Weights of a small spectrogram diffusion model.
Model: 10.1M parameters, moe top_k, num experts 16, patch size [8, 8], layers 14.
Rows from block 10 of a small spectrogram diffusion model, named by matrix and row number. Rows with one number belong to one neuron. Each number is 128 + 32 x the weight over its row's rms, rounded and kept within 0 to 255. All counts start at 0. After the name is the row's rms in percent of the matrix's.
After each neuron's rows are labels from the 100 clips, of 14976 (inputs lightly noised), where the neuron reaches its largest size: "strongest on" is what is common among them; "band" is the frequency band that holds the peak. Only what is clearly more common there than usual is listed. The data: chords played on synthesised instruments.
# gate: MLP gate (model.blocks.10.mlp.gate.weight, 384x128), inputs 0-127
# fc1: MLP up (model.blocks.10.mlp.fc1.weight, 384x128), inputs 0-127
# fc2: MLP down (model.blocks.10.mlp.fc2.weight, 128x384, transposed), outputs 0-127

gate.237 090 [196 128 148  88 128 128  79 154 128 128 128 128 181 128 109  52 103 100 147 128 128 208 128 128 128 128 128  60 174  89 128 128 128 128  57 128 188 128 128 128 100  58 128 192 128 140 128 128  53 176 128  79 128 128 128 161 128 128 163 128 128 128 102 128 128 128 128 128 183 128  72 128 128 146 128 128 128 128 128 167 109 170 160 128 128 128 128 175 128 218 128 128 152 128  64 128 128 128 128 128 128 162 181 128  81 164 128  76 162 209 128 168  73 168 128 147  85  75  72 128 176 160 128 128 128  79 128 128]
fc1.237 117 [173 177  81 128 178 128 125 136 128 138 146  73 128 128 154 128 128 153 128 128  97 128 159 210  90 208 128 185 150 128 128 153 183  98 171  95 164 128 177 128 128 166 130 109 111 128 179  91 167 128 118 128 128 128  73 128  74 128  74 128  87 184 110 128 128 189  37  70  83 128 167 128 128  77  99 154 148 128 154 149 120 136 128 157 182 128 169  49 128 128 125 128 128 210 141 134 128 128 101  20 128 128 128 128 139  82  93 171 128 128 139 128 128 128 107 100 128 128 128 128 128 128 153 159 128 128 128 128]
fc2.237 100 [128 128  92 195 128 101  80  93 128 132 128 128 128 110  87 128 128 151 128 117 149 128 179 152 105 104 128 203  99 128 128 157 165 128 128 113 100 128 159 128 128  49 128  62 128 128 200 128  85 169  86 128 128 128 142 177  69  82  70  84 128  80 128 163 128 128 128 128  85  88 177 128 128 128  70 128 180 128 165 175 183 128 128 128  92 128 163 160 128 166  84 151 114 128 102 104 128 128 128 172  99 125 128 168 109 233 173 128 128 185 128 145  58 156 100 128 170 154 128  58 128 152  90 128 132 128 128 107]
strongest on: organ-like
band: 4000 to 8000 Hz

gate.354 124 [ 90  98 119 128  46 128 128 128 169 133 134 128 151 128 128 128 128 112 128 111 171 149 128 164 128 147 126 145 128 128 110 107  88 128 128 173 128  76 128 128 200 164 149 128 134 128 140  97 113  30 128 128 128 128 100 128  54 128 128 143  91 128 128 114 128 128 128 128 128  58 128 128 128 128  98  44 128 109 221 154  79 128 128 178 128 128 128 186 131 126 128 128 128  95  75  95  29 128 128 135 110 140 202 198 128  28 128 157 128 143 179 128 128 128 128 128 128 128 128 128 128 128 128 190  90 128 197 171]
fc1.354 136 [128 114 128  92  54 128 129 128 145 178 128 128 128 128 128 128 193 137 128 113 128 159 161 128  91  92 115 128 128  95  84 128  48 128 128 166 128  61  21 104 197 153 128 128 149 154 143 128 157 128 111 128 198 118 119 128  49  75 128 139 129  96 128 103 128 171 128 128 128  95 128 125 173 180 128 128 109 126 128 128 128  88 193 131  87 128 128 207 128  95 128 128 128 121  56 106  20  72  89 158 105 128 193 167 112 128 128 154 128 128 113 128 128 128 128 128 128 115 128  92 128 136 176 128 118 128 128 188]
fc2.354 109 [128  93 128 128 128 101  91 200 126 128 128 128 128 109 128 120 128 128 122 172  96 187 147 128 108 191 153  88  59  40 128 128  60 128 128 128  92 146 157 128 128 202 128 128 128 128 128 128  59 128 148 144 128 130 125 128 128  96 128 128 128  93 128 145 145 128 128 128 164 128 128 128  90 128 128 128 128 128 128 255 174 128 161 128 181  77 169  52 128 128 128 128  99 190 128 128 128 151 122 157 128 128 128 128 128 128  73 128 153 158 108 198  94  95 215 179 128 128 188  89 128 128 144 138 128 163 144 128]
strongest on: square lead; organ-like
band: 4000 to 8000 Hz

gate.66 081 [187 128 128 132 128  55 128 159 128 128 128 128 176 167 230 128 122 128 177 128 144 102 128 113 128 128 168 128 128 187 176 107 128  81  55 128 204  59  73 108 128 128 128 182 128  95 128 128 128 170 143 128  78 172 128 126 128 128  70 128 116 128 128 128 128 128 128 128 155 127 128  76 128 159 128 128 128 215 142 128 128 128 128 128 128 128 128  92 128 128 128 128 136 160  52 128 139 180 128 128 150 128 236 179 169 128 128 128 128 102 128 169  66 196  93 160 128 104 172  96 128 128 181 105 150 128 128 128]
fc1.66 104 [128 106  81 103 128 156 128 128 149 128 128 128 128 109 119 200 169 136 128  94 128  91 130 128 128 128 162 169  99 117 128 207 128 154 128 156 128 147  87 128 105 100 128 142 164 182 128 128 128 128 144 208 160 128 159 131  94 212 128 128 128 128 221 128 128  83  76 128 128  91 171 128 164 100 128 127 104  87  72 149 172 128  54 173 128 193  91 128 134 128 157 128 128 128 128  93 128 118 173 212 192  60 156  80 175 128 128 128 172 128  95 159 142 158 128 128  99 128 150 128 128  92  95  58 100 108 154 139]
fc2.66 089 [ 93 162 200 128  92 169 128 128 135 128  82 128  82 138  83 172 128 110 128 152 174 128 128 124 128 170 177 128 137 128 128 128 128 128 128 133 150 128 128 128 141 128 128 128 149 112  73 196 103 178 128 128 116 175  89 128 128 128 157 128 128  69 128 128  86 128  46 128 128 128 128 166 128 128  92  54 128 177 128 154 128 147  94 128 154 128 128  94 128 190 128 144  38 148 128 174  92 128 128  66 195 229 128  72 128 180  67  94 128 100 128  94 109  80 120  82 128 167 128 133 196 128 124  70 128 134 128 128]
strongest on: organ-like
band: 1000 to 2000 Hz

gate.157 105 [128 128  73 128  60 128  71 148 128 128 128 128 118 128 128 116 128  66 128 135 192  95 128 103 186 128  97 223 105 147 128 128 128 128 128 128 224 128  93 128  70 102 158 128 128 128 112 108 154 128 174 128 128  87  52 147 136 128 128 193 128 128 125 147 128 128  67 155 101  98 128 128  80 128 128 128 128 128 128 107 132 199 174 128 189 128 110 152 182  73 120 108 128 191 128 128 112 104 161 101 128 186  62 106 128 107 128 128  51 122 170 118 128 128 128 128 161 128 175 128 128 185 128  51 128 128 117 170]
fc1.157 093 [128 128 178 128 128  75 119 171 120 151 161 148 122 128 128  95 128 139 191 128  82 148 165  88 128  85 128  96 128 128  95 128 133 128 128 128 137 183 156 128  21 128 180 155 141 148 128 128  53 128 104 128 128 106 207 128 128 157 128 136  94 128 128  94 167  94 128 145 128 164 209 128 128 184  66 142 128  75 128 171 128 128 128  43  83 156 128 128 134 128  95 166 128 100 128  73 128 169 128  91 128 104 128 103 128 162  25 128 101 128  82 128 200 128 128 187 128 163 174 128 128 128 143 128  92 128 128 128]
fc2.157 074 [128 128 200  79 128 128 128 117  40 128 143 128 128 128 178 142 128 128 146 128 163 128 128 128 128 255 128 128 128  54 128  96 128 102 128  73 169 128 128 128 128 128 128 156 128 128 128 128  73 128 167 105 128 128 128 182 128 100 128  74 128  53 147 128 111  76 128 125 103 128 171 117 128 128 128  86 128 128 162 143 128 128 163  77 128 128 128 128 170 183  34 128 128 128 128 183 128 128 128 128 175 128 128 128 190 128 128 128 128  70  98  85 128 182 175 128 131 216 165 105 128 128 128  43 128 128 128 128]
strongest on: organ-like
band: 2000 to 4000 Hz

gate.298 105 [128 114 128  77 128 170 247 128 146 112 128 128 128 155  90 128 128 179 161 128  99 159 157 128 161 128 128 128  66 128  78 152 115 128 128 105 188 162 169 163 128 128 115 212  92 128 128 152 128  55 181 111 188 128 128 180 128 128 171  60 128 164 106 106 128 128 140 128 128 159 128 150 128 120 128 128 128  78 143 186  74  74 111 128 128 128 128 107 128 145 128 128 188  80 150 128 128 206 128 128 128 128 128 196 128 128  99 196 128 215 111 128  98  97 125 112 191  99  84 128 128 128 113 105 127 128 128 128]
fc1.298 090 [160 128 128 128 128 100 194 128 128 128  99 128 128 128  60  81 118 100 179 128 128 177 128 128 169 119 128 128 128  77  95 128 128 128 103 128 128 128  66 128 128 128 128 128 128 128 128 128 123 148  85 128 128 128 156  51 128 128 128 128 128 128 128 105 128 128  55  68 128 128 207 128  70 128  73 128  71  91 128 195 128 128 173  75 128 128 128 195 100 128 123 128 128  94 128 193 133 128  72 128 128 128 128 128 189 164 114 124 169 148 128 102 128 128 128 128 151 128 128 128  51 229 128  57 128 178 198 201]
fc2.298 093 [128 128 128 128 128 128 128 128  64 128 201 132 171 154 128 128 128 108 144 128 128 128 128 150 128 118 128 191 128 155 128 128 128 128 128 159 128 136 182 215 128 159 128  77 128 128 128  96 192 158 255 199 176 128 128 128  46 128 163 128 128 128 128 128 174 128  87 128 128 128 128 173 128 160 187 128 175 128 128  34 128 170 151 187 128 128 128 192 128 128 128 168 205 128 128 110 128  81 146  67 128 174 128 128 128 131  77 128 128 128 128  75 128 128 128 144  92 128 128 128 128  98 128 195 128 128 128 128]
strongest on: organ-like; vibraphone-like
band: 4000 to 8000 Hz

gate.273 125 [128 111 128 128  37 112  57 128 135  91  84 112 144 128 182 128 173  90 128 128 205 128 128 128 128 187 128 136 117 148 128 128 128  97 149 128 128  22 128 106 138 168 136 128 131  55 128 167 159 128 128 128  52 128 139 112  42  65 128 128 169 128 128 149 128 143 128 128 128 163 128 128 128  98 128 128 128 156 151 164 128 128 128 106  63  75 110 153 128 128 191 188 154 163  81  80 113  96 128 128 128 128 128 177  81  92 145 128 128 128  74 128  96 125  89 128 128 151 149 128 128 105 128 212 128 199 152 128]
fc1.273 076 [128 128 128 128  94 128 128 158 149 148 141 128 128 128 161 128 128  74 198 128 128  45 128 128 144 128  84 130 128 128 128 128 128 128  83 128 128 128 128 128 128 128  93 128 128 128  67 128 207 128 128 155  64 128 128 193  62  63 103 128 218 128 128 128 128 128 128 128 196 114 128 128 128  66 128 128  58 178 211 128 128 128 128  81 128  79 128 199 128 128 128 118 128 133 128 128 128 128 128 125 223 163 188  94 128 128 128 175 131 181  62 128 214 128 128 128  80 157 128 128  92  95 128 128 128 128 155 128]
fc2.273 107 [146 128 128 128 128  64 126 128 162 128 128 160  96 128 128 165 168 128 179 128 128 128  74 177 128  38 107 176 159 115 158 128 202 110 171 152 167 135 128 128 128 128 128  93 156  56 128  98 150 128 128 128 200  87 181 133 201 128 200 128 128 128 122  89  74 128 128 151 110  56 128  65 128 108 143 150  65 102 128 117 128 128 128 161  71 128 112 133 128 161 128 128 145 128 185 207 128 128 128  94 128 169 128 131 128 188 171 178 173 114 128 128 128 128 128 119 106  98 128 128 183  93 159 128 168 128 188 112]
strongest on: square lead
band: 250 to 500 Hz

gate.255 125 [ 89 128 128 140 144 128 151 128  66  93 128 178 170  77 137 173  98  96 128 128  97  54 123  90 128 128  56 136  72 149 128  87 128 128 128 128 128  76 175 109 128 128  87 128 128 128 128 156 167 128 135 128 194  90 124 128 108 202 163 139 128 128 185  78 128  62 128 128 147 128 128 128 128 128 151 170  83 128 128 128 193 128 152 117  72 127  61 187 181 144 117 128 128 135 128  68 128  76 125  93 128 128 152  59 109 175 190 112 187 128  93 128 182 128 128 128 136 162 171 110 128 128  48 128 128 128  97 128]
fc1.255 129 [ 99 116  61 128 152 167 128 128 128  65 128 165 215 128 101 159 128  22 128 128 128  75 128 128 128 128 128  75 152 128 118 110 154 128 111  54 106 146 202 176  79 160 128 128  86 128 164 128 128 128 117  93 175 128  85 180 104 128 128 161 128 128 178 146 167 128 128 130 128 128 159 104 128 184 159 164 128  68 128 139  99 128 110 167 128 154 101 128 135  97 128 128 128 128 180 115 141  97 128 128 167 128 191 128 141 128 199  71 128 128 141  95  48 158  73 125 171 201 128 128 128 155 128 128 128 128 110  91]
fc2.255 091 [128 166 128 237 140 128 128 128  86 192 144 170 128 118 128 128 128 128 128 128 148 128 163 189 192 142 128 128 128 128 128 128 128 133 128 128 128 128 176 208 128 128 128  97 113 128 128 128 178 184 128 135  94 128 194 128 128 128 128 177  70 145 128 128 128 128 128 117 163 159 128 107 128 128 193  47 128 128 142 128  87 128 128 128  72 148 128  76 120 128 128  78 128  86 128  50 128 128  64 128  95 135 128  27 128 128 128 128 128  92 179  97 203  53  69 128 128 101 162 128 178 128 128 128 130 123 165 128]
strongest on: saw pad
band: 2000 to 4000 Hz

gate.183 083 [128 150 128  95  98 165 155  63 157 128 128 178 144 128 128 128 161  94  81 128 116  51 118 128 128 219 103 102 161 128  58 128  64  85 198 128 184 128 128 169 187 128 128 219 114  66  61 102 128 195 128 128 112 149 128 128 128 128  71 128 114 128  84  97 128 128 128  85  83 128 128 147 128 128 128 128 128 128 128 128 128 119 162 128 128 128 151 213 128 128 128 128 183  79 128 138 128 163  85  99 128 142 128 128 128 128 128 128 139 107  55 173  65 128 128 128 128 193 130 128  83 128  93 128 171 128 128 128]
fc1.183 091 [ 98  76  89 128 193  47 103 128 128 128 128 128 128 186 128 128 116 155 128 128  81 195 121 128 115 110 128  82  20 128 142 190 128 163 169 182 128  53 128 128 128 185 128  78 128 128 128 147 128 143 171  94 128 100 128 128 101 128 128 128 128  94 128 180 128 128 128 128 146 128 101 128 128  64 128  90 128 128 126 136 128 128 128 128  89 163 131 128 128 152 128 128 128 128  37  65 128  89  97 161  54 128 103 107 128 164  33 128 128 128 186  96 128 128 128 144 128 140 195 128 128 159 202 154 123 128 128 128]
fc2.183 095 [196 128 128  75 128 155 128 128 128 127 128 128 128 128 128 128  92 128 149 128 147 154  76  97 148 133 128 128  15 128 148 162 128 128 128 147 128  64 169 209 128  83 128 105  96 103 128 177 204 128 128 128 128 128  58 127  12  87  95  92 134 213 128 128 145 144 156  88 128 128  67 176 128 117 140 128 128 128 171 128 128 143 136  94 128 151 128 128 134 128 108 128  66 128 128 128  84 151 128 115 103 155 180 128 145  85 128  83 128 186 128 140 128 128 128 115 196 161  95  90 128 174 128 157 121 128 193 128]
strongest on: saw pad; string section-like
band: 4000 to 8000 Hz

gate.179 110 [128 133 176 178 128 128 128  78  70 128 128 180  69 128 128 128  83 128 184 128 194 137 189  88 128 128 128  91 102 128  80 128  89  81 170 128 128  98 128  87 128 160 128  73 111 182 140 158 128 128 177 128 128 128  77  67 106 128 128 128  96  69  79 128 128 181 137  64 149 150 171 137 138 128  96 159 128  60 128 231 128 128 128 128 167 128 207  89  83 168 118  89 128 133 128 128 161 128 128 128  98 128 128 106 175 110 128  75 128  92 168 128 157 128 105 156 107 128 128 128 128 147  93 140 128 128 144 200]
fc1.179 110 [128 140 209 117 105 128 128 163 164 128 128 201 128 128 128  93 128 128  92 117 128  76 128 161 128 128 111 169  49 150 143 208 134 128  84 128 128 126 128 128 139 128 128 190  80 128 118 113 107 152 172 196 111 107  65 128 137  90 128 195 115 128 100 119 105 128 171 128 128  42 178 128 128 128 138 128 128 128 128 128 128 128 128  32 128 128  78 178 128 128 134 128  54 128 112 164  62 128 128 128 128 149  87 128 128 151 183 128  69  69  87 110 128 190 128 128 122 148  90 119  61 101  95 128 142 159 135 128]
fc2.179 102 [128 128  34 128 172 128 128 108 155  38  76 128 128 163 207  98 128 128 101 128 128  82 128 128  23 128  47 128  26 128  69 150 128 128 128  91 128 128 138  75 128 128 128 131 128  95 128 128 138 128  75 114 143  88 128 128  63  81 128  75 128 128 128 128 128  91 128 128 127 155 128 142 171 190  83 128 128 128 128 198 104 128 128 128 128 128 128 128 195 128 128 128 128 168 128 128 177 130 128 128 128 128 128 147 128 182 128  72 186 128 158 128 110  63  88 155 128 128 128 103 128 138 128  96 128  81 108 128]
strongest on: vibraphone-like; organ-like
band: 4000 to 8000 Hz

gate.168 094 [128 123 181 100 209 161 128 128 128 128 152 212 128 128  63 128 189 182 128 162 167 151 182 128  23 103 110 128 156 168 128 128 128 128 128 128 128 128 131 128 112 128 175 101 128 128 172 128 128 128  98 128 140 128 128 109 128 128 128 128 128 193 128 128 177 190 178 128 128 128 128  76 128 192 169 185 128  95 128 128 128  57 101  60  81  77 128  73 128 128 128 128 115 108 124 128 128 128 128 147 146  26 128 128 128 128 185 128 152 128 115  90 197 180 128 128 128  97 128 128 128  88 128 170 110 161 128 128]
fc1.168 102 [128 188 128 128 128 128 101 128 128  88  77  77 128 128 128 115  89 128 128 128 172  47 124 174 220 141 218 128 128 128 128 128  99  91 169 195 154 128 128 128 143 128 165 197 128 108 128 128  97  40 128 128 128 128 128 159 128 128 128  98  40 106 116 128 140 106 178 128 128 176 184 181 128 108  96 136  97 128 155 128  97 128 128 152 128 128  94  99 176 155 163 100 140 162 128 128 128 128  76 128 108 176 128 128  60 164 128 128 128 171 151 128 117  85  76 177 128 128 174 128 144 128 128 128 128  85  82  60]
fc2.168 086 [128 128 173 192 128 128 128 128 128 128 105 146 200 128 160 183 128 128 128  79 128 110  33 192 128  91  58 128 175  90 128 128 128 128 146  87 128 128 106 128 128  51 128 128 128 149  95 128  80 128 128  96 128 128 161 128 128 128  60 144 128 128 145 128 128 128 128 128 128 128  83 161 128 135 128  80 105 128 110 128 132 128 128 128 113 128 128 186  80 125 128 128 112 128 128  26 134 128 201 128 128 128 185  49 128 128 128 128 128 128 128  46 128 105  36 120 128 128 190 128  97 154 128 128 180  46 128  97]
strongest on: square lead
band: 0 to 250 Hz

gate.87 101 [128 128 128 128 112 156 128 128  69 128 128  96 186 128  76 128  88 128 194 128 138 128 128 128 128 128 110 162  77 128 169 169 213 185 128 123 128 148 170 128 104 128 128 147 137 128 128 128 128 160 172 128 128  59 101 145 128 184 128 128  29 167 128 150 179 128 128 128  92 154 168 195 147 128 128 128  94  80 128 174 102 112 128 128 138 128 185 128 128 128 128 120 128 128 102 103 211 155 128 128 128 128 128 128 128 128 159  78 128 128  58 128 200 128 128  73 156 187 128 117 128 128 154 165 203 214 181 128]
fc1.87 124 [128 128 147 140 128 128 119 128 128 128 128 128 154 128 128 128 128 128 128 198 128  80 138  82 128 139 128 212 188 100 189 162 128  98 128  40  98 190 128 128 139  70 128  94 181 163 160 164 128 128  86  92 143  98 128 128 146 128  91 102 110 180 140 114 138 103 128  51 179 128 101 143 120 103  88  86 128 128 151 100 141 128 136 177 128 128 128  91 182 128  88  56 128 133 128 190  80 170 128 128 128 128   3 128 128 169 128 128 117 128 128 128 128 128 165 169 195 128  79 195 128 128 128 128 128 104 128 128]
fc2.87 123 [138 164  81 128 174 128 128 128 128 102 200 161 128 145 164 106 155 128 145 198  81 115 187 145 128 147  95 142 197 128 110 128 139 128 128 161 128 184 128 136 130 162 128  67 160 128 128 128  94 128 120 113 181 120 128  90  78 177  94 128  91 175 128 128 133  72 128 172 228 127 128  74 128 149 128 168 128 168 128 136  94 190 128 128 128 128 128 123 128 128  86 128  91 143 128 128 128  87 128  92 161 159 232  37 128 128 128 128 195 128 146  71 164 192 128  95 128 111 128 162 128 141 128 128 128 128 164 128]
strongest on: saw pad; string section-like
band: 1000 to 2000 Hz

gate.49 091 [128 128 111 128 128 193 155 128 135 128 142 178 146 128 128  71 179 128 169 165 174 121 128 128  51 128 128 128 128  75 131 128 168 128 128 111  34 128 128  56  76 128 183 117 128 174 134 128 128  87 128 105 210 128 104  68 128 128  94  53 128 210 128 154 128 128 103  99 128 128 128  88  81 128 128 128 175 108 100 128 128 156  90 128  18 150 128 128  99 128  90 193 116 128 128 128 128 128 184  81 133 128 128 128 151 182 128  81 189 128 128 159 128 162 128 128 128 160 138 128 104 128 157 128  91 157 128 128]
fc1.49 086 [204 143 128 128 151 128 172 128  92 128 159 142 128  96 212 162 128 128 128 128  80 128  97 205 174 128 128 128  42 195 179 128 110 128 128 166 128 153 112 128 128 158 128 128 128 152  87 128 185 128 105 128 158 173 128 128 153 119 236 161 128 188 163 178 178 169 128 128 128 207 128 128 173  86 128 128 128 128 145 128 128 128 128 165 128 128 103 175 128 128  92  83 187 182 128 132 128 128  72 128 128  89 128  76 189 128 128  65 128 128 128 113 128 128 128  85 159 128 128 197 128 128 128 107 128 142 128 128]
fc2.49 094 [141  97 128  65 178 188 173 128 128  66 128 110  83 128 128 220 128 128 182 163 222 128 128 180 108 128 175 128  71  55 128 128 128  38 128 148 167  71 153 128 128  94  96 128  89 128 128 176 155 192 128 128 128 118 128 128 128 112 200 128 128 128 128 119  98 128 128 128 128  76 114 128 128 128 158 128 128 128 153 155  57 128 128 134 128 128 128 149 128 128 128 128 128 128  81 128 179 128 128 128 128  91 128  89 128 144 137 128  71 128  63  73 162 158 171 128 201 189 159 128 109  86 128 128 128 128 152 128]
strongest on: organ-like
band: 2000 to 4000 Hz

gate.52 113 [180 128 128 128 101  84 128 128 128 128 128 188 128  54 191 128 178  77 128 137 104 128  72 128 201 102 113 128  90 128 103 128 111 128 180 128 128 161 128 128 128 100 128 137 128 126 102 128 199 128 153 128 128 143  87 125 128 128 155 168 128 148 128 197 128 169 130 128 128 128  80 147 128  77 128 174 128 190 128 128 128 128 225 118 196  92 128  89 128  52 128  80 189 169  69 131 170 128  53 143 128 128 190  75 128 128 128 128 128 108 144 128 116  71 128 128 128 159 128  73 163 110 130  74 128 128 128 156]
fc1.52 121 [115 141 178 128  96 128  93 128  68 128 194 113 125 114  47 128 128 165  64 128 128 142 128 128 128 128 197 157 146 128  89 128 128 199 128 135 128 128 167 128 128  74  81 128  98 147 139  97 128 164  96 142 128 177 128  68 122 193 175 128 128 128  98  61 128 128 128 128 128 128 128 204 229 178 128 125 194  95  86 148 175 102 128 176 152 159  69 153 123 148  72 128 102 128 171 136 128 128 101 128 128  81  96 128 144 128 128 128 122 128 128  75 158 146 177 128 102 128 128 110 109 203 112  93 105 128  97 128]
fc2.52 089 [128 128 143  71 128 154 128 128 128 128 128 128 128 131 128   2  61 128 128 128  83 138 167 128 128 105 128 128 143 134 128  95 128 172 128 128 152 128 144  34 179 128  39 128 128 128 115 128   5  85 140 103 111 162 212 183 180  85 128 128  78 128 164 167  82 124  51 128 162 128 143 128 128 104 167 190 103  98 128  87 128 128 128 109 128 128 128  77 128 128 140 128 128 128 193 128 128 128 128 128 128  90 182 105 180 128 110  88 139 130 147 128 128 128 128 128 128 128 186 128 128 151 128 128 128 128 128 128]
strongest on: vibraphone-like
band: 2000 to 4000 Hz

gate.277 103 [199 128 128 150 101 128 108 199 103 128 128 128 128 128 128 100 128 128  83 143 147  81 128 180 187 128 136 128 128 128  86 176  94 178 128 156 128  95 181 128 128  77 101 128 128 105 128 128  69 165 157 128  92 128 153 128 128 128 149 169 128 128 108 128  86 128 110 185  96 128  39 128 158 134 170 109 128 128 128 128 171 148 104 149 222 186 156 128 108 128  65  38 128 128 191 154 128  85 128  21  96 150 128  89 128 128 128 165 138 128 147 142 128 157 156 128 128 128 128  69 152 203 128 128 128 128 128 128]
fc1.277 110 [128  68 185 128 185 128 128 128  95 128 128 128 128 164 128 140 128 183 128 128 128 128 128 128 128 121 128 105 128 128 172 193 128 128  81 128 128  43 130 128 128 128 128 128 128 175 128 178  49  92 146  79 214  79 128 128 128  99  77 128 128  93 128 128 128 128 128 171 128 147  43 128 120 128 140 128 181  99  74 128 128 156 128  91  11 128  66  83 128 112  74 104 143  88 164 128  64 128 128 128  59 128 128 128 128 172 128 128 153 128 128 100 154  90 128 128 128 128 128 128 174 128 209 148 128 128 101 102]
fc2.277 078 [128 181 122 128 128 128 123 128 145 132 128 128  87 128 128 207 128 128 198  86 128 128 128  77 128 170 101 128 128  78  52 128 128 128 128 169 128 165 230 128 128 198 128 128 128 128 128 128 117 128 128 128 187 128 128 142 128 128 128 128 146 128  75 128 128 128 150 106 100  87  84 157 128 101 192 128 128 128 128 128 191 185 154 205 128 173 128 128 128 128 128 207 149   4 128 128 128  97 128 128 128  70 135 128 128 128 156 128 128 128  91 128 160 128 159 100 128 237  92 117 128 128 182 128 128 128 128 128]
strongest on: organ-like
band: 2000 to 4000 Hz

gate.269 091 [128 128 157 128  89 128 128 128 128  95 161 154 191 128 166  78 123 157  66 200  96 128 128 128 139 221 128 128 128 128 202 128 128 128 189 128 128 128 128 164  90 156 128 198  61 128 128 100  96 173 128 137 164 160  85 145 128 128 113 128 128 128 128 128 128 128 128 128  60  59 128 193 128 128  87 128 118 230 128 128 106 111 115 165 155  77 128 138 128 128 128 128 128 170 106 128 128 128  77 199 191  86 197 128 102 128 175 128 172  87  94 147 119 128 128 166 128 128 101 128 128 128 177 128 183 128 128 128]
fc1.269 094 [ 96 128 116 165 128 128  81 128 113 137 128 128  96  78 116 128 192 140 166 128 128  79 166 135 128  78 128 163 156 128 128 128 128 147 143 128 128 128 128  94 128  93  90  66 128 128 162 128 128 128 161 128 128 128 128  95 128 128  60 128 112  73 128  34  87  99  81 128 136  35 128 196 128 184 128  90  77  45  39 160 150 164 148 128 128 128 128 162 106 165 128 106 128  88 128 136 100 128 199 122 111 151  95  79 101 134  78 169 128 156 163 128 193 128 128 128  71 118 128 128 117 172 109  91 128 128 128  74]
fc2.269 104 [ 82 220 114  93 128 128 146 128 128  76 180 113  80 128 146  34 128 112 115 184 179 128 161 177 128 169 128 128  87 115 128 115 128  81  77 128 112  59 201 128 128  92 128 128 128  63  92 128 206 128 124  64  80 107 156 128 107 124  64  81  92 167 156 156 128 128  68 128 113 183 131 128 169 128  98 128 140  87 155 128 106 128 128 128 104  69 128 120 116 105 128 128 110 128  71 128 128 130  82  92 128 139 128 175 158 128 138 148 128 164  96 113  78 128 178 128  94 128 128 128 128 128 128  96  70 150 128 128]
strongest on: vibraphone-like
band: 250 to 500 Hz; 0 to 250 Hz

gate.270 104 [128 128 138 159 105 115 128 128 109  68 117 128 155 128 128 128 128 128 128 128 128   3 103 128 128 128 176  92 115 162 130 136  71 128 128 111 128 128 128 125 113 128  68 217  76 195  76 128 128 128 169  80 128 128 128 146 128 128 191 181 128 163 128 128 128 169 165 115 163 128 184 128 106 128 145 128 128 128 153 180 106 128 128  73 144  55 128 171 150 182 128 183 128 162 109 128  82 180 160 128 128 172 106 128  76 128 128  95 148 128 128  97 180 184 128 187 128 104 128  77  94  78  91  62 131 128 128 128]
fc1.270 084 [ 61 128  85 128 102 128 128 128 168 124 128 128  95 213 111 128 161 109 128 128 128 135 186 198 162 128 169 128 128 115 128 128 128 128 177 128 128 189 128 128 128 143 128  82 128 135 128  73 128 128  78  98 128 128 147 128 138 128 128 128 146 128 230 128  43 176 128 128 128 128 136 197 128  67 128 128 128  54 105 128 128 128 128 198 128 128 147 128  50 148 128 128  74 128 135 128  24  94  78 128 128 128 128 202  82 128 128 128  89 128 158  80 128 102 128 128 128 128 128 172 128 171 152 128 128 178 128 169]
fc2.270 110 [150 117 165 102  65  85  90 121 116 128 196  94 128 104 128 106 150 128 148 128  98 198 101 128 113 167  95 128 153 182 102 160 182 128 128 128 104 128 128 161 128 128  76  75 128 164 128 139 128 128 183 206 128 164 135 139 132  85 151 128 137 145 128  97 128 128 122  74  90 128 110 176 128 128  85 114 166 128 164  60 198  86 181 128  77 131 215 128  77 128 161 164 128 128 128  97 128 128 128 128 128 186 128 117 128 159 128 154  62 120 175 128 168 167 128 128 209 128 128  55 128 128  66 128 128 128 128 128]
strongest on: organ-like
band: 4000 to 8000 Hz